Rows from block 9, named by matrix and row number. Rows with one number belong to one channel. Each number is 500 + 25 x the weight over the matrix's rms, rounded and kept within 0 to 999. All counts start at 0. Numbers have three digits each.
# convs0: first 3x3 conv (model.blocks.9.convs.0.weight, 144x144x3x3), inputs 108-116, a 3x3 kernel for each
# convs1: second 3x3 conv (model.blocks.9.convs.1.weight, 144x144x3x3, transposed), outputs 108-116, a 3x3 kernel for each
convs0.9:462476485462480495488489471533508530530523566517525553509499476553516513531557539482509468481493473495486432484505507494504507504539500481482492460467476461471470518500526522532510530507511464559583477525555531569587583571585564554599565549565
convs1.9:484481446472476452459455456540525537557572539592600566524519521502502510509508512453422408487482462498512512521512499511505496511503496504496507507506510510517515505515535494542531494536529530527512506515510516524505505512506496506492502509499
convs0.10:536515524548522526524510519500497490516498471494498497495530506489506505488526539477512533524522527503481494483516502519538538517515503495499486492516511511518500486472499493491503506533522508491503481500493486524539484447459497479448452424441
convs1.10:494497521495495508500503493505509516519537526503536540504504503512508498502501503478473475498512487547506443496491495509501490510504488495496494491494495500506504493519506495486499494500487473475484510507509512502499496495495507503508500489497
convs0.11:557547548549522530532519518480487454497475435475456476491512507504535551535559557521517538490507516489468491500535520541558564511520516488510520507505506509511497458475486484497504505532528515473437508525476520561547485468416491477405409424469
convs1.11:493505539504509532524525532516506514491521506526580567492488491504506494500490486467462468472464471520490457488479486495492482505505480490487485491486490495498490485516515505522510490509503462451464494497495520515503489487492496495508495497507
convs0.12:518497515490493507500500507527523509519523501503494495481480467476462484482472492525503505506504512508517517515510513496505516510508504523533535528545535514536526512500501499500495498496496505508511498499492499482489507505501509513492492500481
convs1.12:497490500500495487508508510502504496490519510513515502502497499499502513501493496480479486492476480479480470495502498503505498495504493500501499501498496502505504504513510515524506507502512495494491498501494498495497491496497500498499493489497
convs0.13:487512502500527461511525480519543514539491526530525521449467475435464445448491477519526485487514477499520492506520517506513509500528509511506526512510523537533530511500514500480514496498521511536528473531513468491509486564469463496484465519490
convs1.13:481460482504480489546495516511511540492521540498548499486491498476507505475506507484458462486445459486478478488497501488492494489495484513501505511491500515494497538518512507502497476492488482488505489484486495497485479508499465513496478516499
convs0.14:551547535534531542509517505506496479515517444498482466462491506466476492461535558504498532509505528496479515482515511500532527494529529507520508495514516508513499480499489489490479508521518505460458456485455459530531478465447489507462459452447
convs1.14:481492518481473508493492515498510504510550506510544511506499493508505495496494486454467465471461492511476447494492497509510494514506493502502506499499497505498505503521520507511495503498480467479477515510509508516498492493489498502509493494496
convs0.15:468475485467486497478488491551494537575505525553526577511458455485474484495484451476521527478514503483493469500509494533513504529510507528504502493500491496510498534479527528485525550522527509503487515517535545564526575540548613562557570550552
convs1.15:469479454479497458459462450591545537601542492595576493518516512490491498496495495438402423504499511534561578517509501494496502495485498506511511512519513516512511523540545525553540508537539505526521473505519481507508510519505514507497500511510
convs0.16:526515526501487505493504509527517503495515500505498506465464485477499490489494492502488499508506505515521522503512520497522525514514514526541530511524536520529535527508509495500507500500502469492479488491480491500480505485495501526502488485480
convs1.16:484489489514495499523522493502507494481516501493481469498501504503506508496497497481468487490484488490493481494497499503503499494502497506498502495493496500503499498511509505524514515516509501495496501503492503506498499494493498497498496499495
convs0.17:559536553546529519523530514487501476488489448518446468485499477470504521490520548519512537503492496480482495495531524507535541499532526500515511508510513518524505467488504480503496502513521513475417433496461437530528479479433463499445435420455
convs1.17:501503507491498516525507518504501501512529502523577523495490490495502497494490493449460471474492492516495443490494496503504502508512496499500497490498495490497491486515518504495504504508507463474476502498503516509507492486494509513509501507497
convs0.18:481500500488517483484498497487485544516509531500524589506472449485467485499477476480486503498514509485492490490509545509518527520526508529511517512513515511517520499487541495489526474479512516516545460481533502534573526555586543556579524553559
convs1.18:491504457514499455494495477565548539606535487624553492506513512487494502503517502425422435502498491565571554515508497493496482503503497504507514507511516500504503526535541507528524502528546514513508477498498483499488514517497513510483519519498
convs0.19:505499506498482488508503498508512498501497496494497497510521528507518526507507526499499498495492492498501500490488502506498496505524523502500496493497505489492498511512513532523524520530521498498491507506503493486491462494501454470486473475487
convs1.19:500489500496493500512504502500504493486493497504508494503507508503499500503495500465480493490482476506504488503503498496504499501500496499494493504494496502494498502511493506516508507495497503497498502497504501504503507497496497496499499506498
convs0.20:540474507513463497491492505521514496504501482511487488530529522552488518530495505499465490487482487500513505516506513515502504496493517476498482491507495494500497509518505539518520530508510509494501521513543485487512526484486485468461476467455
convs1.20:503490497490471504505513486516510503497489491524510543503500498508496507502492507488491489503487472518495465508498502504497496508507491492500504498500500499499491493502504499525498495496495498492481502494485509508493499494494503488501499489498
convs0.21:542539541551532540534520519464478469471464449467462449530532542527532552529549593507497515509503529506509509501511506514529536502519539496513506482491495498491503467477474442454477484480493500497423515513477510531530439444430454467442435461435
convs1.21:493506538500495525522519527530552491544583520515564539503494497508496502502485483448461465481456454516476454488486481512497490521502488497495489490489492499498502465497504494510499496483478471468481510489486503500476485493493487496497490503497
convs0.22:457465475492497488495499489560531528568526520516538543490473451481472456472464451470510517526525505513483488510500499527523503485510501520509507501507504506513517541491523532498499484485496524528520477496523519535559610573556590559565539552546
convs1.22:483486457496512489483493475576528546594552513598585548513518518487495500503502507424404401497496491544548568512504500499496500499497506513511508511512518505512501518539547511535544504524532506500501476496498481503499504516501506511499511522503
convs0.23:511527529523523528516520511495464472479478475476479466489514541502513543516526556505489494497506515517506512487486485500508519497516530509515508486498506492498497492460488482484485482492485477497506489517467504520513472427447444463464440463483
convs1.23:496505526496480501500489505543537503537527498516514507512510503512500497505495489461481494502464449534510489488499498510511495512503490497486495493495494500500502469512494521509502505481479485487491503498495492495491492492488497486490500502496
convs0.24:510489493501480481502494497523517495510515501507487498509522521506517526510511501489489482490479482497497493497496510495509514503525521499494492489498498486491492528517511538536523517520513500488496500501511498496494494501499473480482483478493
convs1.24:501500493498485491513511506499501489484497489507516493500511506503506502499503504470466479503487475515504500500507496505502499496498499498497498501496501504501498499507501498515506503506500498494494498501506507498499506504500504497496495498504
convs0.25:458449490474485489465484484542481525567540526520542564495482460475512513492485476450481539483502522480462478514508518510509534497486509519513515493501504503507506516462505517484519519523514515488513469502531519562575619536528604571547547543539
convs1.25:505507466515504474499508502568525523589513490575547534511518514484495502503506500409397406461478481519551577512505493493493499496499499506518517509514516515522503514550537495544545500532541510518508487503502477503501510518505509511500509499504
convs0.26:507491500516487510525500508493504499483509495494496496505493520499489525532507545496498497496485492512515509496494507487496503489505499507519501501502495488495494508508507509505505514500501509482492484482495514506519462461492456468474476471485
convs1.26:484502505488494498487490494527501495510505495510495499509501512508506511510495504481487479519484464501488483506506502509504504507503504494497492495502500494498501500497495505515500497491493515504496507504493501498494504499508507493506507500506
convs0.27:524525528542529532526520519480507497486496500491501511497491490496486490482489489514524521508517517506515504523513508527514498534516516490511521497519522507522521468496504478503499490500502494502496494515495490515496529501493507491494517501512
convs1.27:502501521491501531504519527509518516503522522495525534503497511493494508502499509477486489456459510488496508501499494496497489497493490502500498499498494495495496498498517487491511469468505490492490492487485496487496500502500499499504495496506
convs0.28:520505520548515542557542562510504513489502499480508497490493477494488482504475491485485481507486511524507514497496491520524519507519530512506479507504497493510509494487491503479498477481480472447495496489498516485487496473494498464498495474481
convs1.28:516506514484494505482485493563564548516493509518504544501497514513490515517502512459475473465463443503506470516497493519510490522521510496499494503499506494508508472481479472469493486480491518498491517507496519506505507501506511488501525501521
convs0.29:498501535508507501522507488485502478507489506506495507498512487500493482484468496504514533509504514498495502516488522517484521491472488490523494503530503506531508494506500492517511498498491480524500499543502510541530485493488510468502466490500
convs1.29:518503501497491520504514538521518497525512501522510497496492497496491493511511512459474458462446499553527556499494496501486489508498495501501502501503500496490490512512518497491515508464507486483499486480482493481490501497504498486496501500507
convs0.30:539496527528505512505496524499483502468482504478507497508522499510514503500485470498508528492508506477457497512520531519527531512512512545532489521521511484500511496504477495495489483510514504482483506495493527499464507491519482500523502489474
convs1.30:474490493485498484499496474506519512532496475559498436484499496491487497485502502440465495475509531580572552502495496513503497505504507504500499493497508495500509561537517530534535520526511494483496489489490476484494500489498500507494515502496
convs0.31:508517526491519532494510514492514500535490480528502508473503497483473489457458473519526522488480474522521526491507528498506526444452489504514531499500488503500499502499491519512509508508499467490460511543551510495518450493499478463467468471489
convs1.31:489467478500484486512494505552534519512515512561543502491490503501497491494485475468465488458438444483512525512513510489481492502498497486480484496499508496502505528518502512500528476454472503489500472467469501472469513511506489488490504504497
convs0.32:442449463462435446446434418525480513526522537560545548553509517512506508507535543461505497467488466463454424477484529508490521505478514481509503493493478496504490553514523522498514551498505519556541514553513515592538545538543546598584545567553
convs1.32:548520475502485463475464492576541525574546531558608579522517507508498508515502498473460449496476430439466497508501502497503498503501493509495500520509513518511506463493526492522523512515501540536533497521513513532519501517496509517499506525514
convs0.33:560516522569522508559539546496513499503496474489492481504499484482470523485482487513499493515480471515519511515502482528538525513532512497507494502517508506510528487486509507493517494477515506466473499510515512513490494462472493458464492469475
convs1.33:505499508486488504496500505530553557499495540528519582505498514519503519526495511452461457460462446503489478510498485511501487524516493491500495503503501495502505488509516468493514469472493509492479505506491524515501519497512505485505515498515
convs0.34:479463497497481484496508479493482481480483493492509506527536501511500472532442467485487494464484487469472466523535483528543528479494493530519519510503498495499518494499489495501508491480486516514529514519518521510466518510493525523528507500484
convs1.34:464473452471503473463479473494476500526495468555522494489501512493497492493512499426433440491487490580586574511500501506505503498507502505513510503506515504504503565562536540548572533550566508491491490482484486478497504502498502508498501507496
convs0.35:473476474481502490491490421499558482548538474501482460509477539528558521515504499487521503461482497456495492539504465493456420499476466489486437493495429514500454534560534517501481520465485515572555514573505519603526541573543558543504488524514
convs1.35:520500487461439485461470494515553542539536562543563576515505508493501497497507502490511499443499495420451531481494503487488504497493494511491494517490500516494494496461504488484529498477524504535555486532534501522514493519499490517502482513507
convs0.36:462471471487475477478494503516488478507498484495516493492556565511554520472511517471477500472464470447457453515498487541524497498541532497468494487467506496491499501481492515502513525531530475554590478536562459471498552557501514516519503516502
convs1.36:455458462439470461421447455480456458506501466572527568495516509494508490497514483443432442529491461534532515519511499515517497504506501514514520512513522513516526592566536556568542546551517536525498520518490514533499508510497507515491515515495
convs0.37:502501514523494506539494509518505523511490506536532550537481486495466489468440481513516514515508517515509507497511503522513518514501492521534518512516499539540526503504527503522507509508499511522518519554560528544564529505526530484531497506514
convs1.37:512489502505507508505518518522544513519538495500511493498499511502508517507510515460446435479488501515549540503494489502495493502496492499508499494503503494500500503523533480500529442475519497500500484486497495493506507504512502511521502495504
convs0.38:478474491486469493503501518507486494509517489494503518488502471468493537465471465487507514488491515475489482536504484553518495532515528504495507496494504493498488508481472504501497527504522496551572483503502478466476552524504526523487521504487
convs1.38:481479468480487473471480465503480508532477473557532536496503508501491498501503491449447470498471477536537525502496504500502504496505498503506508505509501510502499558566539554550559515527537520504502492495489492510502503510504501517506502509508
convs0.39:438445451480470479478478481574505505544541540553533552536511494563491503528554501452492499471492508456456459514509530530521526526518517489494497463473480496499500551505518567531520551504496511549609518554568540581586593573558559577581557537559
convs1.39:496505452491509474473475468558540541585586539604619549517513504500497503505506502440418397515517482533556551502511495493497498502495493506506506509501508510506505494510529497537535504531529512524514478504509487513507489501493493504486495515506
convs0.40:516498494511494496520501509516523525532534515505520540498490478470476487491495486509506495507504486520515506489492500500494497494499508480487492506520517503508500513516509516524512491497493493487484480507502521512503507504519514502515496489517
convs1.40:494489485498485485493485493512508499489490494517491469501504501500499509511507518478478474497500505511502506501495496501498499507505509501501495499508502500498499505504493517517519502508521501496493498490486509506504498498499494494500501508511
convs0.41:501528506518528496532524531479504517522509546519508521518472508454462445465436444486521543511525523515521523475510526494528532503513502521517489521517499507533527490499509528519502495498473511492542504476549533512522521514504528504544541484489
convs1.41:512510500524510493530483473553567494546506463525486482497494505506503510513527525460446466474474451562550507508498501501494500515514507501500504494500509488496502500518512462515513467493497490486484466494495501503504507499513504502510522507505
convs0.42:554534542561552554538534537473482475479476467489472457486495493479496518497521548512477515537528529528521526473510498491527522488512533510518515492499509499498501469481479449457481471483503456466424449501447453497498431447429461470465455477466
convs1.42:503502525516496513532514531572581508551577522498555544497504499498505500500486484451454468489448423515485453503505492514507486511504485494488487494488486503494498473511496495490475484462454497487482509498487507497479492505495494497498503497492
convs0.43:560490505556488508543509532485536517507519504532528504525510507489496501520471503531498496536498507528504541486502508509498502507494497521511502504511504487511497475523520497506506493503504493518507483534552505524521488508509549506501531507496
convs1.43:514490492496514508513514510515532518510500546526512522497487503508485520512491501485482464483483454514543519498502494501509494501500495498499495497503491499501497487504509471515523456475511502501490489503495493485492506493508513492506510496507
convs0.44:513497519503500512520520522532507525529533533507504507503508494500491494508494484512503509524517513522536528495493506495496502498507504497511506504519508495499502514504496515515501499495500509499488498490503506500507537515515503500524510519522
convs1.44:502495503490492491497495502512508498505505511502503505497496509507502503508497500492491482495492489485484491495501499497505506503494500498505505499498499496498499499517500505514504499502499504491490501500495496502495495490501493498496499492500
convs0.45:498510518527518524518513514473479479490468479507481477480546506450526502465517528491492490496493499497497514504490508511479507495491510505504508501491495517508491492488490491494485488494485476530484467533491465490490453498470471475466460463491
convs1.45:492469499497473487524472506505524490482507498504523511508496495500507492497508494520519524505485480487490491488500501488500492494501497503491496500502502510496497513511510509488508510473494476487496486484505496486495493508501484508497489506492
convs0.46:526525517522523527505511519492482471479482470489495477515527533505498520513487528504517507502501500496487502503498500511500510482484491499501495486489485499498491500500482498506492505491495491497481498523508486485470463462473463466463469468474
convs1.46:487487495492496497500485487505507503494499493502505502498508502505498500495494498505493504508510495501487490497493498502497492504502496499500494502508498500498504504497495504507509498489492494499504497494495499491494494501505502491500499503502
convs0.47:499477474499468496485462468499498517461483479500475489458484443471502515496530489496486496485488522499519505476472472496497504521530521491485485518508494554518513502486498485503484495496486530485479508507517455469530484501496483482501503505517
convs1.47:511510493512493491528489517624502492477505525483505533513510515511496506510487493516530537556534547512494513516508511502502507495483496495506511499519506503509501508519545500473538488476511484502503491495506495491483523509502519501507498487509
convs0.48:541516516535524524517514529485476479497477480488479479521536539508505523512502517513492493500493492495493506494507494501501508476493500490495499492492489495500493492482494506484499502487491497497492517505500485491473455461479469459478461458487
convs1.48:491488505484481483505485481510493509498498505507498506502505504494492504493491503516511510512495485516491476496497499498497497504501497496502494495502503503498499497502506496507507493497501494487496496498494507500501501501501501494499500491501
convs0.49:512502511527519522508513520485482481504479490510492487470527520460507482452506516496496492483488492506519510504487513502491521499485507514514504510504489530506487495513500488516505481506493474522479468524503466480505474491467458464486466463497
convs1.49:507461504501472490518480506506510504487497503505513513513508510500511493498507490519498528513484511512494506496496503489502497496505495504492500509498500505499505513501513514489515495460487479484497493482498498483487487503501488506497490509498
convs0.50:539530531518524532519519527474466480482477468486464471507524524516510537509502514490478480485491486469485488486487508494484513468489508505503503495490488487497499505475484506493494511492503503480490499487503493481488476458501457442483466449485
convs1.50:497491505482481503502493504514498500510503495497497502498510509501500507511504507496504504511499480500483474501499499502494494504505500496493499491493500495493495494503500506501505504506502486481495499496505504494505503501505505494504502499500
convs0.51:536541542546537532533523523461461471463460444472470460522530542517530539523535570501489503511512519504512518486498508488514528471502520501509508486497494496498498482473482469472481483488507496505482499524506493524515431430445445457450440469449
convs1.51:500491515500489509512501516549564511531553511522535526507499500506505510507503495487487485495466438517474460491489481505500483512504494491492494500498502505501503485497508490504508489479479495483496521498500519500490489497497494490495495501503
convs0.52:460459465494473471492453429514456513505454486521452464500503477519527503522545567475510495488501511473469468510478466520498485510489496514508501499513500522518503556484486519479488532476507537562536523539568496561595518487499510504547497502492
convs1.52:516505487464482493494484551585567515565578536558582590521497505503493493498494490477464471481486503489491552507509512489490506483490495506510502509512497510504481476530539486501552478463532530523517500493498503500498514518496517506493520519515
convs0.53:438469480533506491518444455504468471486506516500510497513496500478530508481491566446503499494494485501452473521554503502522480521463507506507499504511493512513499523487503491477498465459479560530533495535561494503609531521463501543552510526481
convs1.53:473494451463481475502506505546524549550541517543553541512510510497488491502498502427423422464451441585567550525513503495496491511509501515524520510529522503516508518566570534552578545552576494490507486491505498497484509514506513519500509512505
convs0.54:454450507475479475481487441540515502543528546521524498477467480459471499500499515468520549501497498495471471490517545503493521495512510477489497470496508481504503511484498510503510491502477496561572467547528507557594611570568566555572541540528
convs1.54:500496454487513484478498481554509526561526521583587550497517511494491500503506508445427398508504488526515536505509501502507498505506503514504506508514510510510506518521539492545528517526526516508511479498501493510500494511500503498492512511496
convs0.55:551545541548540542532522506460471477477466427481468439536520509519531553516566598500482512513511519507520521493518499511538531498530527504518514486489505500495507464475497443462474493489505521468432497527472492542514445446413463479419445467409
convs1.55:497500530505495513523530533527547491522595539503576549512507487510503497503499489448442459508462441513461442491487488514502492516501476492486488489492490504502497467507518492508493489491485487479486520510504517508490489501502496507507495506506
convs0.56:489472455499493484493489484533524554541521535551542574465443432459460464458472458489516527521524510490500493517517522537510500503502508515516509506513516509511519519489530515494535493482496464539534474496520513548560591577584574559575575566557
convs1.56:498505463510519488486509492579546555589543521616590563512517506491497503499512515418406401490481493519544561514509503504496495507512501507515515511511516506507510519542556503541549506522527507512508467492488475503486509507499505498494511515497
convs0.57:497500514515496502491467479467470504460506507494501505486480510503531507482518525489483511514518507498495500485507504490520508502527517512499501488488509506494509497501498471502507500524525492497486486498489497521513434445466433489476471493483
convs1.57:485489501486488490506500499499515494510550494485498489498504498498508501493504505483483464498492470524492455492494497500507500500502497500500498497492503506496502512514502503506494500504489492493498500500508501489486499505497501503505497506491
convs0.58:520481486511490502511497514490503514498504516469496492514551563537522546512508518498481488495486485479458467502512505515530512511517513508512488497507508486501499515512502532540549540547538512518529502509526495480471485479502482475481470493470
convs1.58:478473491489491493491499498485500507496501510504485478501504505496498505492493504494502516480464476519495476493491498504504499498503503502508509499505504506504503536525525518510517496491503502496499501502503502501501498502494496496494496498494
convs0.59:541515531544526515513506490468478460501492445490445439524533530494521544501559577493492511516514508502501504487511488515534519497510506494506512478486500490492485479473475500493485499495489493498457475530495452512532443436429469483452420432461
convs1.59:486496510494484522512505515550518490532561518505537535496500498503498498495495495459455490484450461519488453492496503516506498510507481495485496488490492496494501492525514520520484501489473480476481508483497500493497492495497494495496503503496
convs0.60:514530508524516500494499498531474477490471482489485485493526537517522542540524528496505493506513504502507486512482486491475493485487490486503490472484483474491499527479474484469476497497501500487525522501535518496503565444461489462465483461482
convs1.60:490495498493490525493521517505498488499492495497485550496496497502487498506489491479483497497485491487485485497497508506500501501493500498502495496505496501504499491491502506495497506496511486491503499496498499498498507488500502495497500490511
convs0.61:497483496491501495508494495511516508520534535489502503501532524494514519507526519492486478490494496508481483493500500500503500511508506488488493500502511475485493508514508523520519500501499494528545498533514507527504486519510494496505493497494
convs1.61:509507512506512498514496506510499497504487496497525504498504497502503499501500505494475465500506470500495497495500497504498502498494500501502496502496497500499497502505507508504505498498502491497491503492487505499495501497499490491488501500493
convs0.62:500496505498487492463469481510530526519504500536544511508512517509539518504520511494477491485476481460470473508498504511510527489504506498499498489492491490494495512528518525510513510530511497511486509545510504546515506513512515524517543540516
convs1.62:500511507505500510505504497489488499503499491505508504504501505500502500496498507469453464488502504480499508496501498498497497496494491509506503507507506504502500496497507495507511506498514500504512497500499504497499500494497499500499496489498
convs0.63:486489499514495487523508505495507513502505513491498507527545524526537538500522518490486489502485491496481488486485493502507501501523520505509498503518503491498501515522512510504521491493512501541528503538531557596576509496504497486503507506507
convs1.63:510505501498500490513500512501516503502507480510512507502507504499498511513509506484478474475453445507492513498498499500501491509507497497498491498504501501495502479490495497519511495511507494495501508507493507494499498498510498495494502506515
convs0.64:440451471488488479512500478550548494557540521534550523480464471508478502484485513467497491517520491493497464481513520500500511504505521492500503474492496489504504526530479540513498498490467519573545485571510496555552587592548559567567543542540
convs1.64:485476441475500487464501502550519523575551544576584579519517514505495510496503505438409394503462449555544542516523510506511501505516498522514515524512512509508502526550555513539537521519529505511503486504497489507499501514505503507488507525497
convs0.65:468481478490501483503492469511534504530530539539545556496463493469477473474491463486518521508520492511507485499544522521512510528518508524516508512511506507514507496505509511502507508496494512536536456535542508541549564583559567569591563557557
convs1.65:486501471497522490483487485569536547589551517589589531502504508484489496494500501424420407510492505551555564510511493497497488509500495511503507507516513507505503521534542515530535506511546506504500473490492477496494503515507509516498507521509
convs0.66:510510512514506520526512520500502492500506490486485488459472508445443470453441465479479500478474491476462469532520499539537524507528524505504506485497502494495508528525525538527523533534547486480463465453450466452439496496461499492464478484460
convs1.66:478486499477478492472480494516525532506493499508489487497500504486492499490496499506513519495497497502501504491490492487486489503495497500497500492497498498499499544526517553536523536525512499494492501501492503502502490494493493490497500499502
convs0.67:524506536539523526517506499469479493477488475484500472496516507483518524518549579488476521517522525497504498481493499497528535499525516507512511480492500492496507485476495459470495485501523488486475466523486505542516435442437454489458467486433
convs1.67:484493520491489505509499509501557492524577499495517509505514500508501504502500500474480484481453435529482459490492492508504504507508495496502497495498490505503499486498509495484500496476474488491498513509496505496485491493498501500495504507503
convs0.68:541539538535527538515507504461488471478480458467479462509532517505519540516534583495498514514515529500512521494508493502519514492517526506509510492484495492492498459471496468462478493487514485485429488523470497530512439455430458481437431467448
convs1.68:485487515487474501515503516539548482522562503513569533504504495508504493499486486461462478487447437520472444486493495509507495513497485496494499498492497506499499483516515508509505495488482481476486512503493511502488491499491498501500490500498
convs0.69:488492513508502511503509495494491476496496490486471455502483497491502546505544580477483497502485504503509510483483496471494499484505515502510502487493492498494487500476496485481481488483481490484506500479479507520514481435450442446475435450467
convs1.69:500502512487466468492472497532519487542535506506511509513507507513506499510499501480487507513464447522495494493498507515511498512504493491491504496499503506506510477500499513510495508490500489497489512499495494489484495482498501494494498491493
convs0.70:539514539531520535507523530488483467495473482507486471482518474472509516478520588512464480490484495493498519485491498486506505472500526499518528504498500513508497493483494491463484493480471450517453491539503452500511473457409440484500430511510
convs1.70:504497507508483495514505523575544478540514477490510507503500488506511499502503482456486501492436434495508516498496492498491483502496486489494497494500496512508504482486486541506494511490488499490499497479486492487492500508491488493487498496506
convs0.71:476490496491492486524506495467488495538489493520521502570550546544533525523498508481481507495471488512483488505506516500504510503514487517518505494512521495500513511513515525503523503499501548538537510513499549532542488484496554502496533519509
convs1.71:498504520506521526512522521497516512499506505509515520498491504498489500499499514485467463494516501499520516494496506500491502504502503504500494502505503502505497492500524480511502474491515497497498486496502486494497492495507489486501499496502
convs0.72:546496501561495517542524531512506496520528515516519488471501496476463478479463482514499502507482506529509505487486473512499495506495488517516508520520511516523516512497503489495516479500497515514545513511545509510521531479516507469514530492492
convs1.72:499490508478491497517509501515531499497530508518518535500494507509491523504498505497497487470467476499484455508505493497499488503508496501504500498505503504507501485521503483502509474477510499494484490503492503497497502492515503484511507494509
convs0.73:541540540513523533472501497469494509502522465498476492466490497464505489511543525502489517485497500492506500493493491490527517491511492508524531492491533499497509476471502492488489509505528520500482454511445469554530453479458470532460458486474
convs1.73:471477489490469498513504502495512506494544517498525493503517501508513500495500503474471473498485476509492449488496498511506505502502493496503505493486496500499496492510520504517512501508502486486487516499499508511494487497491495511507494496495
convs0.74:434451451473476459478505468516495540576560548493530493544529507503526536548538542481538488488491471484496460539569523546552531525542489512503503483481482506500498512507507557547555519535473532562564460505530512568592536529558584571566522525512
convs1.74:475472437480488459471475451527521583583525516587575511518516517485497504494497506438400402499519492550566573518516492509505499512516510505507511499506512508506510526526552509544548526549549516521520492513520498523513498514500498506495504517498
convs0.75:550510524539504512524531526515502488518501487512505499493511491485469495466456488504498506501495505507506503499487495495491496500496502495514518519522512530538521502491506491493509490492505503516518516514527490479508544502469509495496503486498
convs1.75:498489482505491507527542514508505489504521485510522549496493491502495509504490505494502483485472464494498488498493497494494500505500499503497495496498500496499488494513505504515502484484515495498496497498494499500505500498499502494511506505515
convs0.76:513515526511512521516528532514518504492505495501490488480502488500505493498492485496502497499511506506510513475483469482492490492500503488496485488503495492515502499512496490490496490495493496502498516524532510499492525504513484496501498501495
convs1.76:501502503501499499500509507495497494490502514502510485491494494503508505502504498497503504494487493481472499495499496493498495501500503497494492499497497494501499502501499506513497495507505496491497496496496498497498500497499494499499500501499
convs0.77:533525548547541530524507513487511494498502486496457487472499471486535535481542552485501515526539527506510491485520480484550525488512495500502505495484507500486483476482488481484493495511521494482462438515480462550551436479452433503467452434463
convs1.77:512517517487478512497486508520527509513537508508551518496499496508513488500510491446472470497516493516478430481490494510504494510508489500495502491491491500500502517529532505502511510503475463470485503496497506499479488493488497496498498500497
convs0.78:552546542544527530520512514479494481495499452466484461473508488471485521489511543516495500501514508499505508493505494502537531503533532512523502497499510509503507483474507488484496490498516476479458457510468476531516475477456477505439448484454
convs1.78:489496505486471502525521508498531497495547503506538510505500499511510506506490493485486490481462445508467446494504496510515501504507492502495500500498493504498503483507507501503496494494492479482484509510500514512489498501498504503502504503505
convs0.79:447454467466488482495497493550516513551536554544530573504480460495471469502498455462514511487520498504499481486539509524533518512521509510500498492482485487495499496502523530535513531497516483514521490505495540516539592552558588568591553552560
convs1.79:481490464480511482465473461581548555577539516579575534507513510499498496502501504424413407507503510544558568518504500503496500507502502504503506514505512515508516503531553488529537490528538508510508474498504484503498506508502506503499501514500
convs0.80:565537525539527518484516507491497479508494460492475482466501494476500504508534523514498510506515525493494505496498493496523526509522516497509513497505513512513504473473511474493504511523514511490468459492481488542521480476435477504448433448466
convs1.80:509495497502473488521515499497495512492538511501538536499498489504505503499496501469468465502498486506460408493492502498498498499501488500499499493495490500495496507518520492498501480504517468473474511504509512516508490495490507517512496495494
convs0.81:495460506492491495493486522516508491501564519514524506512499494570461498514482503465473500483489504519516509493522503479446481510499505469510490516546517489511498513507502524535513514535509485518570464469515485540568597512485492503500537521493
convs1.81:506491485463460485457521514510509483532491526516516622504495511498486496493485502463488472437472463467475460502501499497501506487496490503506503508508501509497488494496513518524503481504526527509486517512492512505497513487501504490502501494511
convs0.82:535465503524476505504487509531496508515512520512505504529520496552462515534466482510464492495477503516493495504474479517491490531527491494496486498500485488514498525490501535491490529501497506520561509484570486463537529453523517451521555451506
convs1.82:502501500470464481481495502500492510507488522525497583507493516516488520511483513496488450501482469497496429509496495518506494514505492498503497500502493506498496497516511493540520495514512508499480521528497524532502521488504513482507507495514
convs0.83:499484497518493505512491513542466506478524519514494504522510491513498452499493452481457510516449518501488514492533527504502509539514522498520491502514500504517516533495478499501499521525504497464573481451534483481508634513548508521545559490495
convs1.83:473479458481496492479516498533542511537481494588532575507496505498490488518505496474477432502512467543555492522513509515506516512509512499515504503513508503509497517529521512529548496510518514511509489487496494505507507491505513497496512499508
convs0.84:488462491501485503520478491529481508533480530522473539521512498501511495510468467503495520500503496494486490515518510532510515556513506510516503506511508499506519509491499513466496487481504514527526463541517492511544573514512561517543575494527
convs1.84:507512500507532521477487490544547522537513473513526507501502506502497504506508508466451452529526500564556521510509513506496507503503512502508499506505503501509502495497514485513522473500529506508513489498503488496509496503508509493495513507515
convs0.85:534535533533507508499484504498472461497455429499496486498497528526520583516541549530529535505475480507486497510519528522534537478470497487509507487498482487497486482472483514499483516513518428410432502489570538506567490478471475422446463439453
convs1.85:463463501483490513525508507519523513494490521530536567504495510503503513494482487474479483428423448495489464511506498494499500510499490491492495495502492497498499502523511506521511486484494499485487487495495520505499516501501504492501512497503
convs0.86:515507494510499492501505510529485494499487493513502509509502505500504503495508494502499493494485490505500503530510511513500506493494508489508502506517503499503494518499501523502503518505508497477495510496500507495494546482510489464509508506518
convs1.86:502506503495496512513513504504500493500488495498502558499502501503503499507500499484497497487484481495482495499504500500498499499503491499497494495492498495490497492506500505506509499496494495496491493494499504506499506506500503500500497498505
convs0.87:530497515529475522533510523498501500505488497511485491532533502515523521514491520485476492491473499499502487477493516502506524505519510505499492510504500493500501499495479518498500486475472514484500487496502499492511480446519501428492526437472
convs1.87:507495500489470499473472480524500531515495507528513547512506510507491518513500503477470476508503468513501469507509493514504501520520504502493489496495495497498498492507491490487503503482501513498498515509494524508506516503519514493503517506514
convs0.88:459480458483495491479493486510494533532526531514535570489466507498477480510497455475509505491496487498490470501515512520514500509519515516511491504505502508514510508498541487523534497519545495508589479491517519535533547546561564572562535559545
convs1.88:481495450486487450476470455584548552592558514608579529510511508489490498499499502440416428507506505546554562515502493495492498492487491498504506501508517500507504521540549518538542507536534505509509479501503486504491509516492507508489503517494